config = dict(
    model='contrastive audio-text model',
    dataset='notes from a synthesiser with random patches',
    train_examples=78125,
    n_mels=64,
    hop_length=160,
    input='log_mel',
    spec_augment=False,
    win_length=512,
    tokenizer='word',
    vocab_size=43,
    loss='sigmoid',
    embed_dim=128,
    encoder_arch='convnext',
    encoder_isotropic=False,
    encoder_norm='rmsnorm',
    encoder_activation='gelu',
    encoder_mlp_ratio=4,
    encoder_inner_norm=False,
    encoder_patch_size=[4, 4],
    encoder_conv_stem=True,
    encoder_depths=[2, 5, 5],
    encoder_widths=[64, 128, 256],
    encoder_kernel_size=3,
    text_encoder_causal=True,
    text_encoder_width=256,
    text_encoder_layers=12,
    text_encoder_norm='rmsnorm',
    text_encoder_norm_position='pre',
    text_encoder_activation='gelu',
    text_encoder_mlp_ratio=4,
    text_encoder_head_dim=32,
    text_encoder_fused_qkv=False,
    text_encoder_bias='all',
    text_encoder_qk_norm=True,
    text_encoder_layer_scale_init=0.1,
    text_encoder_parallel_block=False,
    text_encoder_inner_norm=False,
    text_encoder_positions='learned',
    init='trunc_normal_002',
    residual_init='zero_last',
    optimizer='soap',
    beta2=0.99,
    learning_rate=0.0013,
    beta1=0.95,
    shampoo_beta=0.95,
    eps=1e-08,
    precondition_frequency=25,
    max_precond_dim=1536,
    one_sided=False,
    adamw_lr_other_params=0.0013,
    max_steps=10600,
    batch_size=512,
    epochs=69.5,
    lr_schedule='step',
    warmup_steps=530,
    weight_decay=0.5,
    adamw_weight_decay_other_params=0.05,
)
Rows from block 9 of the text encoder, named by matrix and row number. Rows with one number belong to one attention dimension. Each number is 200 + 20 x the weight over the matrix's rms, rounded and kept within 0 to 999. All counts start at 0.
# q: attention query (text_encoder.blocks.9.attn.q.weight, 256x256), inputs 0-42
# k: attention key (text_encoder.blocks.9.attn.k.weight, 256x256), inputs 0-42
q.101,215,191,188,206,178,191,202,163,178,188,188,186,211,201,174,173,220,207,198,179,211,216,199,187,200,205,188,166,243,208,221,198,225,211,187,205,191,218,188,212,183,193,173
k.101,204,214,191,200,190,188,180,180,204,196,172,180,216,206,205,205,190,202,219,189,177,199,204,171,212,193,195,185,194,224,226,188,208,204,183,192,196,209,205,200,177,196,207
q.102,226,198,201,195,193,197,188,194,212,167,184,202,222,199,204,212,188,218,176,182,195,188,181,186,216,195,199,208,214,184,208,227,211,187,193,187,200,222,182,193,166,184,178
k.102,207,199,183,187,190,218,206,193,177,226,210,203,188,213,201,190,189,180,172,207,185,211,194,201,174,180,165,196,200,230,192,198,192,194,227,191,233,180,179,194,204,198,208
q.103,196,193,222,182,198,195,194,196,192,169,176,238,195,174,185,227,193,189,187,192,182,193,200,168,219,170,172,219,207,168,164,187,206,212,211,177,207,199,225,164,209,175,198
k.103,210,198,221,178,204,203,207,188,198,180,186,234,196,196,174,192,220,192,212,182,202,209,187,209,200,184,184,202,187,186,191,223,241,183,195,199,203,201,184,180,221,184,186
q.104,213,171,180,211,174,213,210,203,213,216,238,218,186,199,201,212,197,197,204,198,209,199,215,202,210,200,175,165,210,198,194,183,229,183,185,183,208,195,180,206,211,187,211
k.104,179,213,194,214,211,191,210,220,190,155,189,212,187,195,203,205,212,173,206,182,179,223,207,176,204,232,211,190,182,196,219,204,191,213,184,222,185,225,217,197,223,175,197
q.105,206,209,205,196,214,200,195,188,166,239,200,203,224,199,166,195,205,226,203,193,161,177,180,201,206,197,195,223,150,185,186,156,184,178,211,204,199,192,205,232,195,210,209
k.105,221,208,194,197,204,191,197,198,204,186,218,194,203,189,206,200,205,215,187,223,180,185,171,235,196,205,179,212,202,175,221,216,221,171,209,183,211,174,171,208,221,178,181
q.106,193,200,165,245,193,186,202,205,222,208,214,194,195,220,201,230,203,225,177,212,183,179,175,212,208,211,217,217,228,173,194,236,189,203,196,220,180,185,200,186,162,194,208
k.106,208,194,203,219,224,193,174,197,215,223,196,193,190,163,183,211,173,203,187,185,166,210,191,217,206,201,195,207,197,218,193,213,212,223,193,198,216,204,199,199,213,193,185
q.107,178,204,194,187,205,214,228,188,202,195,212,231,220,176,188,214,197,223,194,178,191,178,204,179,186,182,220,190,158,198,199,214,203,180,210,198,193,200,210,185,223,197,193
k.107,204,187,190,213,217,201,195,185,204,188,202,220,200,212,192,197,217,214,208,199,197,227,188,176,170,197,177,182,173,184,212,220,204,205,195,184,208,212,188,206,190,198,208
q.108,215,188,178,189,214,233,202,171,214,200,205,226,178,199,212,191,204,219,195,211,213,183,175,200,195,197,199,199,202,197,193,223,202,173,167,200,181,215,184,204,186,197,206
k.108,195,211,187,218,204,235,189,187,191,187,213,225,216,209,210,215,229,165,201,206,181,228,166,171,187,196,199,186,210,208,196,173,202,196,187,203,205,204,216,188,194,199,213
q.109,165,224,173,201,202,202,207,180,158,199,199,213,177,191,165,183,193,214,197,208,187,189,231,204,176,169,194,216,208,168,201,194,203,185,219,218,188,193,212,225,197,198,222
k.109,200,210,212,214,196,190,197,197,180,181,191,205,213,188,188,187,204,213,204,217,196,201,221,195,227,158,207,228,202,183,224,221,216,183,194,183,209,214,195,198,211,197,206
q.110,196,202,185,167,213,246,191,192,191,196,225,198,229,200,209,177,207,222,200,202,191,223,206,176,197,223,190,184,182,168,209,222,209,173,189,180,180,193,193,218,199,218,200
k.110,214,205,185,182,243,218,207,185,194,180,233,180,218,196,239,167,227,190,207,205,201,173,210,207,194,210,206,221,195,215,195,209,186,163,208,192,211,179,201,217,206,179,197
q.111,194,206,203,220,215,185,202,177,204,202,168,200,209,210,181,190,197,198,198,220,178,204,185,182,196,188,198,195,203,222,181,196,180,209,198,189,185,172,206,182,188,201,175
k.111,192,194,199,201,201,197,192,177,206,193,184,212,198,197,170,223,207,209,192,204,185,211,183,195,185,188,215,189,188,184,203,216,210,210,176,208,193,215,220,210,188,203,179
q.112,198,179,207,225,198,197,191,204,210,210,169,203,212,170,189,193,185,194,248,207,196,184,218,185,211,168,210,162,159,180,217,199,231,209,189,216,196,224,163,164,189,191,133
k.112,196,186,185,195,193,202,185,183,203,210,161,194,233,206,190,208,201,200,229,180,238,208,198,219,191,219,201,192,209,197,213,201,201,210,197,228,196,206,179,207,204,205,199
q.113,206,208,200,211,188,172,186,213,169,208,178,197,203,198,206,196,209,167,227,186,190,169,236,203,225,208,177,202,186,178,186,199,189,221,217,180,215,212,204,188,183,203,165
k.113,187,222,197,190,201,188,203,196,186,182,173,198,201,194,200,194,167,179,192,203,181,198,221,232,232,195,198,191,183,198,206,195,204,198,205,214,191,222,195,217,197,175,196
q.114,196,198,203,161,217,234,178,200,187,188,195,218,200,182,194,192,176,209,218,181,216,191,210,178,204,178,178,170,209,205,215,197,215,193,201,213,192,202,209,188,185,208,225
k.114,196,222,205,178,184,212,213,198,212,182,196,177,212,199,207,165,221,192,221,199,203,167,193,202,203,192,200,212,214,167,180,219,216,173,216,196,221,176,183,213,205,203,177
q.115,196,156,183,204,197,208,198,211,212,217,188,182,187,193,213,205,179,213,188,221,209,181,190,203,187,191,204,157,206,182,199,216,162,204,216,245,159,212,201,165,208,228,226
k.115,208,196,206,199,183,204,189,226,206,207,199,213,198,208,182,206,182,206,192,207,187,229,159,222,186,203,200,203,215,215,202,195,213,217,198,194,187,173,201,215,209,199,184
q.116,205,179,207,195,171,197,191,206,227,203,215,189,193,215,203,205,206,201,173,213,196,212,211,207,202,205,206,216,200,194,207,206,185,205,200,195,206,205,177,191,185,184,212
k.116,185,189,217,189,207,192,188,218,198,210,209,184,199,207,178,232,229,188,194,204,184,193,186,207,178,215,210,199,203,197,178,226,215,197,186,183,197,195,207,209,175,204,192
q.117,202,226,193,194,187,211,204,193,171,190,170,216,176,215,230,172,211,233,216,184,194,181,197,203,205,215,192,192,206,226,211,192,194,202,207,228,183,199,178,236,186,173,204
k.117,168,183,177,219,193,222,192,206,204,205,211,191,198,214,231,201,195,194,201,164,194,222,208,177,196,237,224,182,200,197,246,164,173,231,204,214,185,228,224,185,170,229,213
q.118,185,189,228,226,193,199,168,206,206,206,204,171,201,194,187,233,180,208,208,183,200,194,198,187,219,212,224,196,186,236,206,195,221,217,201,188,196,197,240,195,190,228,187
k.118,208,217,211,213,164,159,203,223,242,207,182,221,192,198,190,202,193,207,222,218,181,170,199,235,202,192,195,200,190,189,179,208,200,174,214,204,191,189,190,177,224,184,204
q.119,190,236,199,195,193,196,197,220,189,221,192,182,187,220,200,206,165,170,209,197,230,234,202,250,169,188,217,196,188,229,222,207,188,226,193,206,198,215,215,172,185,179,214
k.119,192,184,179,159,230,223,225,222,198,221,220,200,206,208,195,184,207,208,184,216,210,189,151,227,223,211,216,175,211,175,190,211,199,227,196,183,186,201,176,186,201,231,203
q.120,211,228,197,192,191,216,191,189,214,194,209,202,213,198,204,190,215,211,214,213,218,201,202,192,208,197,199,220,196,185,208,195,207,203,225,219,205,196,185,231,201,231,196
k.120,194,191,164,210,208,217,187,174,206,203,222,205,199,188,227,183,191,205,201,219,181,204,209,182,210,178,192,190,196,220,190,184,197,188,210,210,202,203,195,192,193,205,216
q.121,211,187,220,177,191,214,188,208,193,182,168,203,227,200,193,143,204,233,177,201,219,181,192,200,227,208,205,176,215,236,214,224,210,185,200,193,209,225,203,231,213,197,183
k.121,184,211,199,190,189,214,222,190,210,203,196,230,222,207,231,180,213,182,162,178,162,209,205,191,234,191,209,201,202,207,204,169,191,208,216,213,194,213,202,181,202,239,221
q.122,183,218,177,203,229,243,212,184,218,188,200,233,218,183,235,216,165,192,203,160,193,197,172,178,197,185,193,158,179,176,180,176,196,209,215,200,186,186,207,168,202,201,219
k.122,205,203,206,181,188,215,204,198,212,212,168,222,183,199,168,171,225,203,201,226,234,185,197,194,192,208,197,190,189,183,188,217,207,215,203,223,204,187,230,188,197,198,173
q.123,224,169,176,196,194,215,192,235,188,179,198,194,235,200,197,206,239,210,191,204,215,196,199,241,199,222,176,185,213,164,206,224,157,181,192,203,199,206,162,212,220,195,194
k.123,222,217,219,231,221,199,190,173,209,220,219,209,226,197,227,199,216,212,190,193,183,211,201,210,208,194,211,208,165,219,196,181,185,201,194,180,208,217,214,215,184,196,185
q.124,187,209,203,187,198,200,186,183,176,208,173,215,205,191,165,196,190,238,184,202,215,196,183,186,198,182,195,218,185,200,200,212,194,198,212,204,212,211,209,180,194,201,233
k.124,211,196,204,205,185,187,189,190,210,193,181,168,225,189,167,171,232,186,224,169,225,201,217,193,237,189,219,221,183,205,194,212,207,208,233,229,230,196,195,191,196,206,206
q.125,165,220,207,208,225,181,208,205,183,235,177,201,205,173,229,194,235,230,207,191,203,147,211,201,194,168,192,175,166,187,179,182,227,192,207,188,190,172,235,231,216,203,205
k.125,197,176,186,204,161,197,207,217,246,175,177,185,186,212,251,222,207,217,212,199,189,167,188,159,163,201,202,215,230,184,200,201,157,205,179,183,184,218,213,180,186,195,181
q.126,185,222,172,205,220,214,194,193,201,211,182,214,204,175,191,213,179,206,230,194,200,170,184,185,193,199,161,226,167,191,200,193,199,217,191,212,174,186,216,215,204,186,211
k.126,210,184,199,207,194,209,198,210,205,188,189,200,173,177,179,207,192,204,199,240,215,221,216,190,205,195,196,177,182,226,194,205,204,203,180,221,201,202,212,169,200,182,235
q.127,196,209,204,194,201,195,194,202,207,199,183,207,174,198,186,193,214,225,181,204,212,165,216,231,182,190,198,187,175,162,157,203,196,198,202,223,203,181,198,201,207,203,257
k.127,183,217,178,229,206,229,190,237,180,186,204,202,211,208,247,199,186,179,173,185,206,203,203,182,190,198,215,212,188,192,218,175,206,243,210,188,205,205,214,193,205,225,187
q.128,164,187,209,155,240,222,168,211,229,185,189,208,200,204,207,231,165,168,168,215,216,197,180,196,206,202,218,213,212,196,173,184,201,179,214,199,153,211,232,212,213,202,258
k.128,215,159,163,185,204,211,190,185,211,192,168,214,195,217,178,185,202,198,220,190,212,228,201,204,212,213,198,167,175,198,179,213,201,221,186,231,178,226,200,228,208,167,214
q.129,170,216,211,210,192,172,185,197,192,198,202,179,198,188,203,210,209,202,163,177,205,193,194,209,196,216,207,212,197,192,248,195,222,204,236,226,207,223,230,222,221,178,189
k.129,169,215,207,203,214,190,184,229,182,215,220,187,204,210,206,206,210,221,233,198,218,204,201,194,213,224,187,176,202,171,207,213,212,231,228,209,183,191,195,198,180,218,213
q.130,220,202,180,170,174,184,189,197,180,215,190,192,200,203,216,244,210,241,199,210,206,212,175,213,215,213,193,192,170,192,220,168,183,191,207,208,218,222,186,229,195,201,256
k.130,198,192,200,207,197,216,197,197,186,205,177,202,199,211,182,205,188,181,190,184,182,198,185,181,199,227,209,213,202,209,201,205,179,202,183,211,223,195,206,184,190,189,216
q.131,167,178,205,196,181,202,195,199,228,188,221,214,206,214,177,238,219,190,191,217,167,233,183,191,201,206,212,187,205,204,245,186,194,184,181,201,230,197,222,230,200,168,195
k.131,230,191,190,186,188,196,191,202,197,214,203,223,236,210,212,190,221,188,199,205,180,204,184,185,191,206,171,199,179,203,199,173,207,192,178,190,208,198,211,182,187,183,205
q.132,183,222,197,187,194,202,196,186,193,224,210,183,202,214,200,201,206,163,183,179,203,167,165,189,195,214,191,195,171,218,203,214,210,202,184,185,229,183,222,218,205,216,224
k.132,197,182,184,176,200,206,211,211,187,189,215,200,186,192,207,183,194,205,180,193,203,192,218,203,196,194,213,180,215,186,197,176,202,198,196,148,200,215,236,227,204,177,228